config.yaml
encoder_arch: "resnext"
model: "image captioner"
dataset: "simulated fluorescence microscopy of cells"
train_examples: 48750
image_size: 64
crop_scale_min: 0.8
horizontal_flip: true
translate: 0.06
tokenizer: "char"
vocab_size: 28
encoder_norm: "batchnorm"
encoder_activation: "leaky_relu"
encoder_drop_path: 0.2
encoder_depths: [4, 7, 7]
encoder_kernel_size: 3
encoder_stem: "single"
encoder_avg_pool_shortcut: false
encoder_widths: [192, 384, 768]
fusion: "cross_attention"
decoder_width: 256
decoder_layers: 8
decoder_norm: "layernorm_no_bias"
decoder_norm_position: "pre"
decoder_activation: "relu"
decoder_mlp_ratio: 6
decoder_head_dim: 64
decoder_fused_qkv: true
decoder_bias: "none"
decoder_qk_norm: false
decoder_layer_scale_init: 0.1
decoder_parallel_block: false
decoder_inner_norm: false
decoder_positions: "sincos"
decoder_cross_attention_every: 1
decoder_tie_embeddings: true
init: "trunc_normal_002"
residual_init: "none"
optimizer: "adamw"
lr: 0.002
beta1: 0.9
beta2: 0.95
eps: 1e-10
grad_clip: 1.0
l1_shrink: 0.03
steps: 4100
batch_size: 64
epochs: 5.4
lr_schedule: "step"
warmup_steps: 200
weight_decay: 0.3
Rows from block 2 of the text decoder, named by matrix and row number. Rows with one number belong to one attention dimension. Each number is 500 + 50 x the weight over its row's rms, rounded and kept within 0 to 999. All counts start at 0. Numbers have three digits each. After the name is the row's rms in percent of the matrix's.
# q: cross-attention query (decoder.blocks.2.cross_attn.q.weight, 256x256), inputs 0-85
# k: cross-attention key (decoder.blocks.2.cross_attn.k.weight, 256x768), inputs 0-85
q.12 090:506528500503623534579499500506540510525555506507502519500511468527539545542565553582511575564500508517498499510506498485506499545503460571486497500504497488512487538457514586544553525513497518494495598500582531525492520512540594500496496608435500499507512492
k.12 074:500394500504544515592487500500500569566482499488419564464492499500501500440499462470500449493465454376720499500501554560499548501498480500727484467521492459536441499516495556426479485514523489510502484497516703462519508457526539531568509409520486517498504479
q.13 052:559513499471500500550488500500559502501500500489499474500511498499500496499500500500499499488500499469479464480461457478413479444339501504501431424430445500529501349481509499489398499402433489501448503474602510500466312476499500500403473499500476497499468455
k.13 086:414473402500499488498502523498502365513512503480473499518564502532474657560495591516497537540512540500439500680429485454513485505536499480496503552497625543499639504500402493461472511493489494485500500505497500517477500508514498475487515618523518456552573739
q.14 145:500500436500501500500511500514500500500473500495500500426475500493493437474499462436500492486459487477471380500499463412445152554500500500492494500496368497500439500442476471501500500450523500500500501500525495460501464488500500454488500512208497499499500500
k.14 257:481500432501626554622483500513532518509493521497501591488500502500493507502500480714500522500500513507504566500500501495501492455480382500494496501496500500528500579500446521468531503456495468512500501516500458508504499570494490493500500503501505496500485499
q.15 099:455460493479340398436511498500460492492489499515492492423444499401407464418399422416491426428468433485500494451483491499500495493494511491501500498478499493488494492546485391408490492477501468501484490497453430468525499500474400528510548420502476530471496521
k.15 103:529501518494463492493559500519500427515503501473499446489500507500497508498517463503434522500502552502501502433576399400372417514501509535359374498490505519391500499493483492502461487525443457498494487502480501513427510486484439415440495540513540500464475377
q.16 132:498499400500501500495514500511499500499467502494500499432468499486481411470484444419500487482450485478478408500500497404463144556500500500494500500505389500500460500474450442501500500449532479500500500500501477454502500489500500443492500501167497499499500500
k.16 182:490500430500598539578487500503505525508499519496501603488500505500491505500500468741499517500500521506501534499501501491501487439476371500491495502481500500526495580500437518461526504442493466508500501518502450511521497554493484492499499502502505493499479496
q.17 068:501528500500588547544421411500506514500500325499500511501541510552564556565594562642507586584500503507500498500499498501490499529498459558486494487501499478493462510438537757540516508529500563496493521492573518518496502502554612500498500563392500500500501500
k.17 063:500497634514543543556497501502509594534489499461453504500499488500500488474499432470481500500399450490680500500481556526485552501492429500714490360515476504540436492507499514500586487686526457541500403495519476425535514478518505493582509420499486518476503499
q.18 078:507507511505499526510499486451503507508504480508516504628688483582606638671538609585499549568509514548519518477505504504544546468499530523512517504490589501503519500594559605517495562502439528520508510500496549652500507527512512590500463502622500518522461494
k.18 084:510657586510516499498490500502494549478448429577537500504430475490514393495495500425526451500499461496538430500486498599504535501499500499455505454562426378501453501602540505520517467512553499405498594496504515490514401524479543530502425296452444585480508472
q.19 057:512507512500480508503346443408509503501500336462469421540581511539502519526504621628501501531570565501500501456483501501500781449490502500502468413481501506506501420499510611498453501501402543491492501467494501502482475501501501654490461494601499501501426443
k.19 067:500493512498499501512495544513489407495505501516500503500500443500498579514466523500500500526489483517473500502442446500472503587499673497500498495618517506501502309513499508499484499579502493566502496496503495500447519498519500435502513500500561500556503500
q.20 081:454468477470414421423509490498465476470471501501472476415409496390411444420384379395496420414448438492490479461477486490502476527479523495497520501480487487458480488531469378465490458475525432501494470501449439456521491494440385500505522424501504514479495520
k.20 072:513489500382473492495523500501502446500500501480513462500500463500500506468501393503461531500502552503390503470557322443382433499468504523324448498482500495375500494459434490497499502483445503498500517503446501498467487447474466450492496544501523479491441381
q.21 075:557599490500505503530500500500515500513520499496500500459445462495474469448500499500511500499500499499495496501488437499432441518430489497500499499498375499512499486418499499499486499499494523488455534498618515499454428483506512455375498593414500469499499480
k.21 107:394499389505511524567470516495541490572493495564391502480496473499513549503503558500501511504545491495512498493513493558558511471496438439497527504523523464512500482521470497458481506480518495645509514510506515485515508425561590545519573488570518532590513555
q.22 090:466467487472293417427510499500473480476476520501476476460428498398415454451390413406480431428474447485485482461483484495501493499485519493501541502483491489485501481545470370432489464477506467491493470494442460471522487488460388507504515400564503501485486520
k.22 077:535496500439463484469527500498500413500500501490508485500500409500500501500501500502496500500507555505369502441574278456345412499502525540282452501466500496397500496479476486499499501485431517494500550502470502513480489500473462455485496537501526481496394340
q.23 076:499481546500404448472515526504500500500476534512500500500424497477500501500458500463500486500519497501542535499501507549528555466501508479529594512501550494501569501621494414446497500500500466517506472527423502500510501500466404538570513395740501538501500564
k.23 074:505577496418484446400513481513452443445499506530587351499508453501511450504528604500500500526523502541277500506608434468481331501503605504364531507482501493407536506464490429647500500503476502400491583451490528507484487472494496536460483533496501495503474500
q.24 080:482480428498500491472548501500481490481483561491500503406427494439457407442454377356492442423391433464489492505501500480496218545500503500491500506528458496479488515495444384500519455488576447501505500503503474407508500488472492352502508496252520484491508528
k.24 090:475502435500497508498493495496500590500499500493508508488500531500492500500501459632497501464503540523501503501514508478502473393501343501467484518412500518500500714493475496484500509407485501478500503503498491526543489529480460494490497521501500486499479494
q.25 074:466479500476319423453562501501487494495498540503494494459407499416444469435398405377492443403490482501501496476497498502502502496501516492509548503490501492496503492561485363457496480491501446503499495501438468482526499505472398501469504424531507512496502526
k.25 080:549500519312465487486537500499501477512499501488516495481500452500500500485522454500490503506503548508417500444650400475390396499501529545352500502471500492387500457481441484502497423478437504494500533504465502502471492510476470469483496545504521496492375300
q.26 143:500500593500500500503490500489501500501534500505500501574526501508510568538506543573500509515545514524527605500500521621547843446500500500508503500500655527500555500546538540499500500559474508500500500500484512542498516513500500548511500492818503501501500500
k.26 223:516500572500394459394516500488481477491505478503499402512500497500508492499500525270500480500500484494499444500500499507499510552526628500508504499505500501474501426500557479534471497550506536487500499482500550490491502418506512508500501497499495506501517503
q.27 180:473482501500462485470500500465457500497499500508500491522519585500499500500495500500489500490500500500507500498500548500548612468509554498500500500500581592500514501550500497491500500500496497501506490500433494500498532499500472523539500459561501500500500502
k.27 130:561501581494494480472595487499494497490501471435500500369500508500500415344458390447499422500504541486518492434500500485434470540512552506450437452494500485476403423497491496554502401500441501464501489504497518501490481503488417453488461500471501483455497250
q.28 098:511492514504500513513479486500506517511507365497499495666658501636655641616546549564500549592523582571507530485567553499545576415500502545499499498498593501589538497591573607542496555499447503501512499497496528635546499509514500614499461500564494504514467475
k.28 100:500595523500500438390493500500487500469502457505506424587496500500479330500500537438502417500499492473499438563484499521654563501500543500505591490514500449501500500501672468597501501524511433303500497454509509504646498520545545535504479429467478659500538534
q.29 168:523524536500501513525500501535558502500512500514500597500503473506511500529566500522521500516500519575500500501499500500463499501496396475500500500501479498516500499493508500500500500547500500490501500545588529546500458559500546479451496506493500493589510493
k.29 189:493502474518500505502492498501500495500541510524517487561567495510503624645526588500501501513499474500477500649488496499541518492499499483535555567506552502505725500505508502506500724559509494506492500498500499532501517493534545525505526578507516508508565626
q.30 055:479479501491499435456566501551499501498501544507501501478366495396447500446409398392502462465485448506503502494503506502503501524502505478507627517504502489495502503609500367467506495502511374504507503512493500500513502504480428493505528471538504554503507552
k.30 061:506486510427456472487533485505501458504499503489500500468500497500500500414523369499440500498504551500474500425578286479373438499500509512348501498457499489414500512404442484495495501479445502445445539505338503502422478510470505474496485518500497467465356417
q.31 074:499475519500402444473517517508500500499479524499500500500441499478497500492445500437507477496510500500543528500500504530533557447500512453527638503500561503500571500643497379461500500500493409536500479541438500500508501500466407524536518415705503534500500545
k.31 065:508493511485485424395501475509436366445502507556563437499503424501489428503531596504488500492529492551355500491623420462493501495511644499206745502495512446438513510463489463575503504513484493387485601436492571514499490474487496551459489504496499487504493513
q.32 094:516502506500504500507412475507511502505503415486507499603645494612595574580526572550496506553513550517504507499524529498576531434498538521521498498497551501727510495505564722502493549500451513518492505496517548598550497505529506609533446500544501493507434490
k.32 088:500572538546533507498509500501498619480491480550502500518424691500499357500500503485501425502499477499531446500501498571511542501499587488526508490538496489501426501530625509545518495509544461380500497495518499497601468678515455520501408424473475593500508510
q.33 164:477476473500498486473500500484461497500488500500500386500497539493495500475444500483480500482500486438500500495500500500535501499503589528500500500499521509484500500506499493500500500464500500508499500450391475497501541483500455528554507488511500503423500504
k.33 177:512499529481500494497508501499500500500453495469500500421429505491497362341470396491499498487501527500527500350507503500455479513501502520467440423494440498496281498499492497495500309436490508491509500501500502456499481507457433472494469431488473491489472361
q.34 061:543516500510576554569444500484512505511502461489499499581637504613570520565603636598489561574539553497498499513499498498498500437498484510498432496507499510541499502450508623519500526504463590496499507494541555521479498498561599503496445559464493492500497463
k.34 071:480506500566511507503474500501498547502501499514494510514500550500500500525487581500503490500498462497606500565432725526705577501500495477666518503514502507656500528542539509502504500520571497499500489487548499508514516508525531554503508485499495535505587674
q.35 075:499499505500499499499482467490500524499499374499484477639697503604623647648539585552495499548504503514500499497495509497504547448495501494498497493457599502492505494547574601498493533496448610499502495493491528607611499499499499630500479499606501499498482489
k.35 079:559557555494499447417494453502470499438502422498534452591500450500503357539500501463502453499457457513462474628483399509511508501499623482434618448522492525426500500501734500657501499578538492388467498467503498491625482576488542501506371454386492561469500513
q.36 057:587552500501537552554500502502676516506502499499500501506512501532522499537558516516499509507506499499500499503499498499486500501482501498502492499496499507516499456469520544501470504499380524498496500497541563509393465499500540501455462516499500487499499407
k.36 091:465499408432506509501445398492500490478503496505492498504526464500507495569500597496443521500495460505439500684478584530626532498495500464520692560513503496497614538506513504508500498522515493511501499496501499496524472488510588529509506500496480458500520778
q.37 136:500500439500501500500512500515500500499485500494500499435470500490487437473498455432500490483458484474472399500500466439446112558500500500492494500500373494500447500448460450500500500456525500499500500500520488455502480489500500446487500508193497499499500500
k.37 243:468500430501601578597480502511544524510493522497501594487500502500492508504500481689500540500500514508501583500500502495501492443481365500493496502496501501529500591500437522464541503454495460514500501517500454507503499585494490492498500503502505495505485500
q.38 136:498500400500500500496511500510499500499463501494500499431471499489485429463488448415500489483451486475474393500500492414460159554500500500494500500500395500500453500470453448501500500441530485500500500500504480455502497488500500447491500503166497499497500500
k.38 194:489500426500594541578487500508510523508499520496501606489500503500491507500500470738500519500500519506501540499500501492501488442476370500491495501488500500528495582500439521462528504445493462511500501519503447511518498565494485492497499501502505493499480497
q.39 085:500501491501500501500523535539501489499501567501501505374278498414404384389480418462517493458492495476500502528502486501488452568502472439502502503544410484469488502408432418500504454502565442500506502503503473383443501500483501361425538500425499499501575517
k.39 087:435500384486497580630455509510581500596522529493476500433506508500499556500500500572450578499501535502501607495496511463499461497501446534530387545492513524499500499498354499398498508447481500717520503522498501506421532445508497480496615563629524451542475497
q.40 056:519510499500501511507429499450504500501499443453499499551621501603556513537583654565499523536627588498499498502498497498499498413498488517499459497496498514539498464498523579515497512498433547498489498497566562513418498499535539514500486502498500499498494418
k.40 074:488500472566503494500482504496499497500506499506478499542500489500500499530476675500501500503498470499499500607407620530658543496537495497531502500515500507501516500519515506503501500523524497512534498493565502500516518490532548519510510488499501518563612706
q.41 110:498499413500501500496518500513499500498482508491500500440454499477468423462483425406500478471449478469478472499500493471452146564500500500498500500511404500501463500476436410500500496455537498500501500500501468439502500495492500420487500500192497498499500501
k.41 181:434500415501546544533453500501533542512498521496501592484500506500489506507500477645499556500500519512501572504500501495502490424480330500491494504478504503531500626500420522442557504440493463510500502522500456508508498566495488489497500505505510482507487500
q.42 074:533529556507501528543415494468541530539533387499518488595555511582542568549554645651531552567617606515507513501500504509492720441508469500513498469498513508542519458506546605507477543522415537497488511491495512551489500530519526658497499513589470526516497463
k.42 075:506499573497522512516497537507506408505502499507498504501500448500500537500481535409511501539495466468497500500470480508496533635496663495545510479593500503501500319511522505505502479602519498570500490493505499478464519464534525482502507478499544514533531508
q.43 091:440455477453381420418500482492467470458452500501469472425439498393425459442401430413478434437442440482484475442476482484500473539484523495491509487479482488449478483541458390462486454470528466495495463488462438458533484491436401500518503404501504495475488538
k.43 077:530501500437495489496538500506501447500500501491523483497500419500490500500510441503471516500502548509425503406570313425375415499500511504314496500472500482347500468455478493542492501486435503494493550502423501509458487499475457447485493547501516500471422305
q.44 092:532537510524641593557470501500518514518516490501519522526570501576564533562611568607519571590519530515509514537511509504499503511511482506499481501514503510505498518436524636568515527522495532499507521504556538521486512514530610479496481595460503514512513473
k.44 093:453499492646545514541444500501513554500501499507483531507500528500502496500489548498511500495494449497596499544309601540554696494499440453693500474531498507603500549516540513473518512511587483524500472498512498488527507499520549543508502436494473499505539695
q.45 065:503504510502479523499499495464504506504501407499516512635673479574614668680541615575498539562508515541516517499505508504561562457499502493499512504484595501504522500575561646504493557504447528520515503506495553672500509522506510592499462502630501513522480496
k.45 081:534653564505508498482490500502497587470463443536516501522447475500505329500494500454558398499499459491525469500503498561508536501498519499457508438581469363501444500517588505554515483512548493419500644495509537491520454513501512539504447309429439649485501454
q.46 064:502452540500443499499543564513519499518499603522506499499433482500501500498499498494511499499518499499537571502535527500511576458499503410499616499498577502552552498617499376493496499499450467540492499536454498509483498499468441510508497453774502499499499495
k.46 069:504603418384500500495497465503484332259502501558531470499500439500502412501502593500520506498515472507301498532547414533498522499536590499366522566535492490362515500499515482555436492538501501451500554494501570501500499480507542545496500500498482518504500571
q.47 154:524527537500501513527500504508558502500511500509500604500504474506501500529565500523520500517500520560500500500499500500461499501495393474501500500501479500517500498493508500500500500547500506489501500543588527515499455533500540479450494505493500487608501490
k.47 183:493500474519500505502492500501500495500540508525508489560560494509503623658526586500501501513499473500476500651488496500543519492499498484533557568506552502509712500505508502507500708560509494507492500498500499531501517492524545526505527576507514508509568624
q.48 172:523517506500511512526500500504538507501514500500500598500503450506513500517541500510519500518500508517500500502500500500465496501498406475500500500501478451515500500494500510501501500514501500493501500540602521501500462523500549468445494518483500497565500495
k.48 162:481499466519500506503491500501500500500544504536500500596576495505503613654536628518501507512499470500468500656496499500547522479500498479532569587506560504504706510500508503504500695570511490511489500498500497552502522492545602531507536600514535510514524650
q.49 073:525536517515543578549405482474517513515514499499518515590631502568525523608588615608499583608528565511506512517514513506502512494512488506500497496518506514544510501498526652580506536515454537502509526499530566543489505502524593498493423569456499480508485478
k.49 073:491500501555567507504486491483498546500500500561500535511481477500500481509499500490506462501498441498562451554463601596514587482498532480627507498516496412580500496516524518502501499516600497472538563496560499505511251485520522587505499345499499512543534531
q.50 080:474500484506534487480494501489445446471476502518488486469496508448411372364473397443467480480451497483478442493478494496503473576501506500501425495512474497331445502416442497501562466495581502408499477470498380397525510491501490469510503500290496513487495511
k.50 082:504347514529498500502514584507508581633497528479501606405495532500500598485501436527498498500502537500616503454496520456495470499485480529520487437470500526644499500498487503451526507431499514612500503504488493500492537518485404473490530534527508420500478410
q.51 096:505541501501622592565467490494500499501501499483501508501572502540542521563598522583501567561501532499498499539498498498497499576498491507499498498511496495497490498423506619590531503519499529497511510497537534500453499500503599454475475676436504499499499465
k.51 082:459500478502546513527408500492502602500501499566500568500500490500500500500482500500554469500492429477566500546412587544567579469499443448697499502546500434577500501514512515479596500495549493577500551496515499502510513487515588580502503478483471507498519518
q.52 066:503532499501626531504461444500502500500499304500500537504560578540554529507580634639505549564500505518500500504499497500489499537500500564499483497497496478490497500477512756541521513536506608500495525491567527503498500505557609501496507572336499561505503500
k.52 066:497379633620511525519485501503505656693447499420478502500500497501500500485500424473474500503439438491656500501486542436500552489461408488667541385503485504643500499512499514500616500529602476527484411496503443457504519477524522531569532453500501511493503485
q.53 131:466465457500500478471500499483439499499476500487500428500495532494498500465427500469478500476500476439500500500501500500544501499508614528499501500499524500481500506509497497500501500450503483514498500463413473492502551481501460519556510498507500515399500516
k.53 175:506501527481500494498509500499500504500461494474499513442438506492497387363472423500498498488501528501525501345511505500456481508501501511472441432493455498494301500493492498492500303439490506492507500501500501474500486508483454474495474419495490491491435375
q.54 100:570600505502503522578510512501512506530520574499523502490429378490502502504524500504505562501505502500500500513500451500466491511490413452503500505502465491497502472500503478519499504501465510499490543499565550506418481500513546425415500582500498502505517483
k.54 113:423499426500504506527458500488500473499500499552416500500509455496500540505500576497503502500498455496488499500500500543523528468512443498555502504528524486500515496506445506498493497512508474634524516499525527493508512400549617542516635490567501506610511517
q.55 133:471478485500498485470500500499466498499486500502500466500496550493494500490454500498482500481500499500500500498500500500539501499502553533499500499499524552484500500513499482499499500496498500507498499480399475500501550497500450539572513475521500518450500513
k.55 141:521501540476499493496512500499500499500445498453500500390418506500498417347458342477498484494502535484536500337500501498439472525500502522454425416493429490495350482501491497496500349446487510487511500502499502447496486507477365464493460450484486489482483303
q.56 088:544554515523603601575477506501519517525521497499527519591585500580537530571604592608516577580520568515509516526513514507503515508515486506509502509519507509507508511496525643577551530518486526503510529508533565537481575502537612484495455599486499514517504451
k.56 092:494497501587539507504434500501499566500496499531500539500493495499602489500499516490539473501498448482552497558407590552577680485499494485664504499513496446626500508512556509441549500506629510502500504497503499493508498486516553619505501404484469500499517558
q.57 078:455455500443499447467534500511500500499500506509500500500446499464500500472439500420500495449482495501500500457501501502511500493502499527500522501501508484502501502619500419498502501500501417509502501501435468501595508529501472527565581461514499560501516652
k.57 087:542499551488484485495588488500500499500474504494527499364504502500496499455509333493480493500502535508501501338623497475401350511509531526380501486486477445500457391482459498556492399483476516471488558501474503499475478499476411484499490514500502500446438176
q.58 138:499500397500501500497512500512499500499464501495500500426471499489486421464486450420500490484452486476473377500500483395457149555500500500494499500501392499500446500462455447501500500441528485500500500500506482456502497488500500448491500504176497499497500500
k.58 195:491500435500615540612486500507510519508497520496502593487499503500492507500500468731499516500500519506502542497500501491501488449477377500491495501490500499525495576500445520464524504444493472509500501518501450510514498536494485492500499502502504494499480496
q.59 051:499497518509620500501682570626504500501501656552503561501374505501501501497501443364509501496443442521501505529501498517496507582555499518499686592520503500477501614502453495501532500540533511499540499537426495501655527523501501376536527501526515526511580550
k.59 059:500476510422499532510486483506498706485489506512501486468500500500476427462536389492456507499497420496500500420616500578490445492498478498532514489501448503501500493513521506547517412485524499502440498496416499486502512480501556641524503499499482515421462412
q.60 098:466482470482493462469494500498475455466474570501500500347407496359331346343420445411490427408433416444471470484480442494484439556488505501488489491496414492458454501440418402464501445486563484499496488500503462388404499485497486388502510495404501482481498540
k.60 084:500367492500501523585503515498505500596495513493500599370500510500500588458500435556497500500508544503580502455499514463467464499501433501500398473483494529611500502497377517358498508411483551657500503544495501449414499503412392471492526555561506369500463430
q.61 061:471494501496391445444559501520496501498501530518501502440363495402427475438391380404515442418488464506502503489503503503503502527502516491511575512496502491468503500580497373478504485502501410510500495505445461489510502518443397496504546433563507573503504528
k.61 069:521495500431464491497506499499501428500499501481500467498500449500500500461519418499464523503503557503383500443561329471345425499497505540308424494486500490376500496446439482499499500475436505498500514510460502486478486412478483454497496532501503470502412362
q.62 068:448415499470398393439582499511466501500499611507500501420416512409446448387386381329501452425495489501501501500502501506501501495502501498501544511504500495502503504502480351471503482496603472500504497503475445470561495502500423498503611469502464501502516548
k.62 075:510481522495480494500509607498502473524499501486470500499500547500500504460500498503497566514540557503501500346575440494386464504503504537444501500467500593445478498490454487494499451472393504493499408504496501498493585510483474462500561505552568500542476399
q.63 075:500500491500500500500524521508499501500500534501503520377350504402348335342460418453502500449470448471495500500502490501479457549501499440501502502529402499478484503427429398500507449501534484494507502504504474369443500500489500368470539500416499495501533513
k.63 095:430450428476510531578505500502506475569520558464456500422533501500497625500500500566422569521522534500501576475487518471481478493500410500482483535478541537499521498498311499365499507487459503652520502516497501525392517397511481481494593565607552424535494498
q.64 058:481530410499507437517512621630577513527518616498485500420489495452511508479500503500519512506510467477497432389430404496419396498336474479481501497350413475496475498497439474466472501359496506500394481499495499500499466511517482414511510499500448514498500511
k.64 058:493560493529500499499712480501480490520502501472472524430529521487494502499640495495490525492485499494502500512527502501513438414497503490491500511475500425486502493501487573436500437459386440506494569476526496456550502729477499560519461501459415511507500500
q.65 059:490503496482498508510568495498508511505515517494496581483489500421483499520501506496502499496414434472489488502482497500437501499496475427532519555517493500514607457502508499511453518464385526497429503503498503509478368505409508356468518279496490500545504523
k.65 068:413585501494526548500501484430499523490499505497466500510500498500509547498519502513520477552521508511526504508492594492571497323503499504589550462423524480458513574454442662442501502533490431486489494508496506540495482457500503485490499500511480485501515500
q.66 059:646504502576514502550444521504500491501494461505501467541610529697531494484501470496490492482584489521498523501515491490494489521572588486460443433481483553435385518471483491479526449587554458490565485480484483480473482488594494643500482508491517489452488425
k.66 067:633426494519500493503499497550501492558500502503597506502500500500511480468491501474482558489501523500489500504508489509473501627497500495490490529537449558521501396529602278576500492448549501570502507497510496505539547507499506517502501507488514522500503491
q.67 059:724496515550496515494483485504494494496494490504506501637510506588511541518513476512499493480516483537503621516571518479547500475558517488507496499621502521501492612495514497496589487620504481500703497500501501494492492493530497650539482497504525491494495419
k.67 059:659432514496501495501426559531524499501500452487509499531448500500494478469383501516505499490492494500478499487500502501501531591505504503501499527509448527550500501505552386626550560515599465500499504505485503519504519362500497472494502513483524488499496494
q.68 070:599506501543502501493421501498499572500497451504497460649577515552498501486499482497497496485627500498523527498490489472488492525511517499471465423483489521431406516468486489559597463543584501488570487484507481486495512492524495639495488498471530493410493340
k.68 070:610469497520500460474499498591536490517500503510539503488501500501509465500492502475489520486512495492495500504511485505428500537497500496486489540488475535538501409554558304714551478452516495569511507476503495530503573519500501498483504495492526572507500499
q.69 127:507438462496595470468498492476500517499577683569652543517496524481495500543499507500500470500487497501508507467502553501477507327592501455503530501572492500549500521504503502455536448601501446501602525507528523533501449500480500490574497501530611415525500509
k.69 099:550473496476534521501544546566721521572500500481465490580500500530496545501504541539514685514489555464588611497480500508491588500499492508496550494516501468496495504488500537404541554541593500502494545526475501498449478399494499490460489500519501498494534500
q.70 076:728474493513490531485490497500499522486489477501500496652516499577549548549528492541503492502506498536503599501567529500565500479569511536491501500645504499506499636502531503558672500669578485502686501511517504498543501500574538612517496494500505496499526483
k.70 068:695415505495500491490481537503539511490499465490494476525470442500521485437445504500503484506483570503490500489483509496450531602502500540513499505512457491513500504497560446550500577519528469491489453517483503514463490439497498432486490498503498482486495498
q.71 068:389531502465501492450527500489500500510511523500499510405463500386465488500473502480489500498435492446489436500452483499439500516377463425500506499496493501498547425499499498500332509335390556498312500485486497501492454500397507357460504487500481501500473485
k.71 067:367586474501511520502499431468500491509501501506499527490502500500538521532491497500500520493528453498556500513529490500556457371504498494487535486426527505394501558502360657280499470492529522510512500469511494507503505507503502515538506503497493512514510503
q.72 085:648475494535497503484475481500496512484488419501500482634515497559544552545527507546500500528534521548503594500556532502558500503548516556485501500613503483504484610496514503638692501656585472505681501513521506500534511499516563575500494495498504498500605500
k.72 065:615425504475498497460535551529548513475499469491483476522497424500508479403428503500505487500484558503494502493473478497428528556501497520479499501565450488514497508494505501545500567522566427472491500521482503506458490431495498475485485499504490496485497498
q.73 096:503507473533512503501468471497501502509472410490456418509628566629508508466501501500426503492550500493487493499492487485533495501547626623438470411480495484437448492467492489520539497492648522497488493404473444484523564500599519633514502496374474500390484494
k.73 116:491444553517490500500410514501417489507488507536628511472491519500438444500448458471500514425509481514434461503503495502499487496493513467517460513485491524570502432502581314573487409420415486539461500477503491500525542630505492530506496472500471586474478450
q.74 048:343499392432499426499526573552536497498499516499495521420495463388482468495481501479497496501433494449500358362441469500463495537439500534497503498460496473500500434510485510494494517405511521508301497500510496499523508499472495379477507497496481501499500565
k.74 071:436584484500500509501582478493485491500502501495478510482564503501499535519634498483501533488518480500508501508509500503499475436505499495498524487461558459463500541499439615414467472494390479500516535470552496504522462576494503564506500526499475521511507542
q.75 067:365513420496516478513511545525508500510510634498499500365484503428475436423449493431477491461439443406486339413395430559412498527429487481498496497406488500470499387496459495472468497417454511491258497478478485500468497499474497401476500499500495502497499500
k.75 064:393532494505500540504553488491476489524502501511510525484553526500498535508610480499474522492506498498503500509524492506499482412497500491487542495425520463482502494503491520395467435470371540527507506482529496479545484577500502578516510537497499524516506507
q.76 062:446519440485511474512510583587500500510509621500500500415497502446501437428439492430457499459426408403488363402388426505411499527428493476500498498453493501475499425498456496472487498397454512496258497474475483500476497500498499404465499500500495502497498489
k.76 065:429555494504500559499612505501479487508501501508522524490547507500501521498563496499492519498501496499502500510525490505499486398498502493486582586427528478485502534519494510458499479467360504532509572474570496488605498623506503626502510508496502523515505514
q.77 059:360523386444502502510520502502548501501512672505513514429495480399472433473450500425501502503442507476508361446425504585505511523481499524509519504503518464504554383559503514525419527492505539512267508502506501514524507508501511415464506515501452518510504515
k.77 061:499483511494497512498743434471500495529499501506476500467505499481542532488655488492412511501510504525536499499502480471505473471528523506485558472440499418380500546531438562339493477476501523499478599435517518482497461544505500557501506495505475481499490498
q.78 079:690481493527488563487490494501497500487488446501500491640513498575543542539541500542505500511524514541504595502572537495565500480589511548492501500625503497504494643502528503577686500662590477503670502511519503497529510500533553587500496495500506495498565497
k.78 068:651431505494500497481483542510532512479499498490492476530477407500493483419421503500504484500484553504486500490478507496476531582502500519505499503511464501513500501496568463566500612520522463491489483519483503512460497444497498423485490498504498488486496497
q.79 076:619427499503497552488454412501498548491500490504501501636516494672526530544522497508500495502495467534531610500537551446533501453600512510503504502563508499515501628505507505542700502623551491506701503515511507501580501501535497580546500496502535500502501462
k.79 073:694478535491498481499508540499557512491499419456493480535473499500472500440451622500503486507490571501580518491492509486503522534502500613512512501616440480505499506495515442507659517525667497484491499519474504518455617453496496480444488497502500484492497497
q.80 064:761522505578533551506500501500503504507502501493500499559504579602517523504516482502502502495531478505495533511498496436487500516500552469458496457503494548451458548471499496497503450558495502484552500489478499489454482500534502604498500500501501499490500353
k.80 073:622396501519494497500387503500544501557501499509608502508490501499509468468374509500501494501498532500493537502502515499501500519495501485515489509499462523520504439509541266536515498477583515551500499501501493497497521442503406473500502512502511529500500478
q.81 071:675450495521497523487485469500500511492494482501500500624511498582518554553523497539503494501504497529504603500542535351548500474566508506494502502683513499510500675502518494555679501617553486503749502520509508499528501500539507606535500493500524497502500457
k.81 063:704470509497500476500477541509542511481499449480492477528451500500474483470412541502511487507481522502495501488482516496503524547502500542514500507582457485526499510497544423555597538523674483485495500519478503523428493442499494460487492497502500489495494494
q.82 065:732486513520495528486488487500499500490490483500500496639510500552503561555532496557503493503504497563502619532564535484575500472566506501496502500650511498508495638501528502531589498636530478502731501524504504496512500500531501630517489491501511492501500466
k.82 063:677435508495500484500469538510532507494499474489495476522445498500480477467426506503506479507477513501494500486483572494483527598505502511513481509521458500529499461499531411585567544520618471494485501511477506515469500416500497443487495499502504481488490484
q.83 077:300535508491507425504511504500500470515512512500500514384481500385454455451460503460498509501490500458499414500441480499441503519397489462510500500371498503497506379499478498459330503332401524499337499491485498505472499500431469398483504509500489507503470508
k.83 064:303617495505500514501500447503454487511500532508506524472529559500508507566555493500496516500518422496515500513521491503539463393499500479493500496490562510487500497504425576409500414480482520508510508479516498482533513570502503562514509501497499515513504503
q.84 110:481513516449498513530520520506500515528521499528378396325403447401478493414488427492534530527522526530508463526539507562520518578431489565504534512443534477509531525533517503539514540441579509552423520515511514511521542526541518526484558501505384579491546610
k.84 114:456519600511500500500412453470328481434430499500515464441499499500442392500495380478490326494497465498463453487516500437566424495505519499501337502494496501502478451463497456525429402473409511448449504478475503478512504540499436514507504397488484499475462431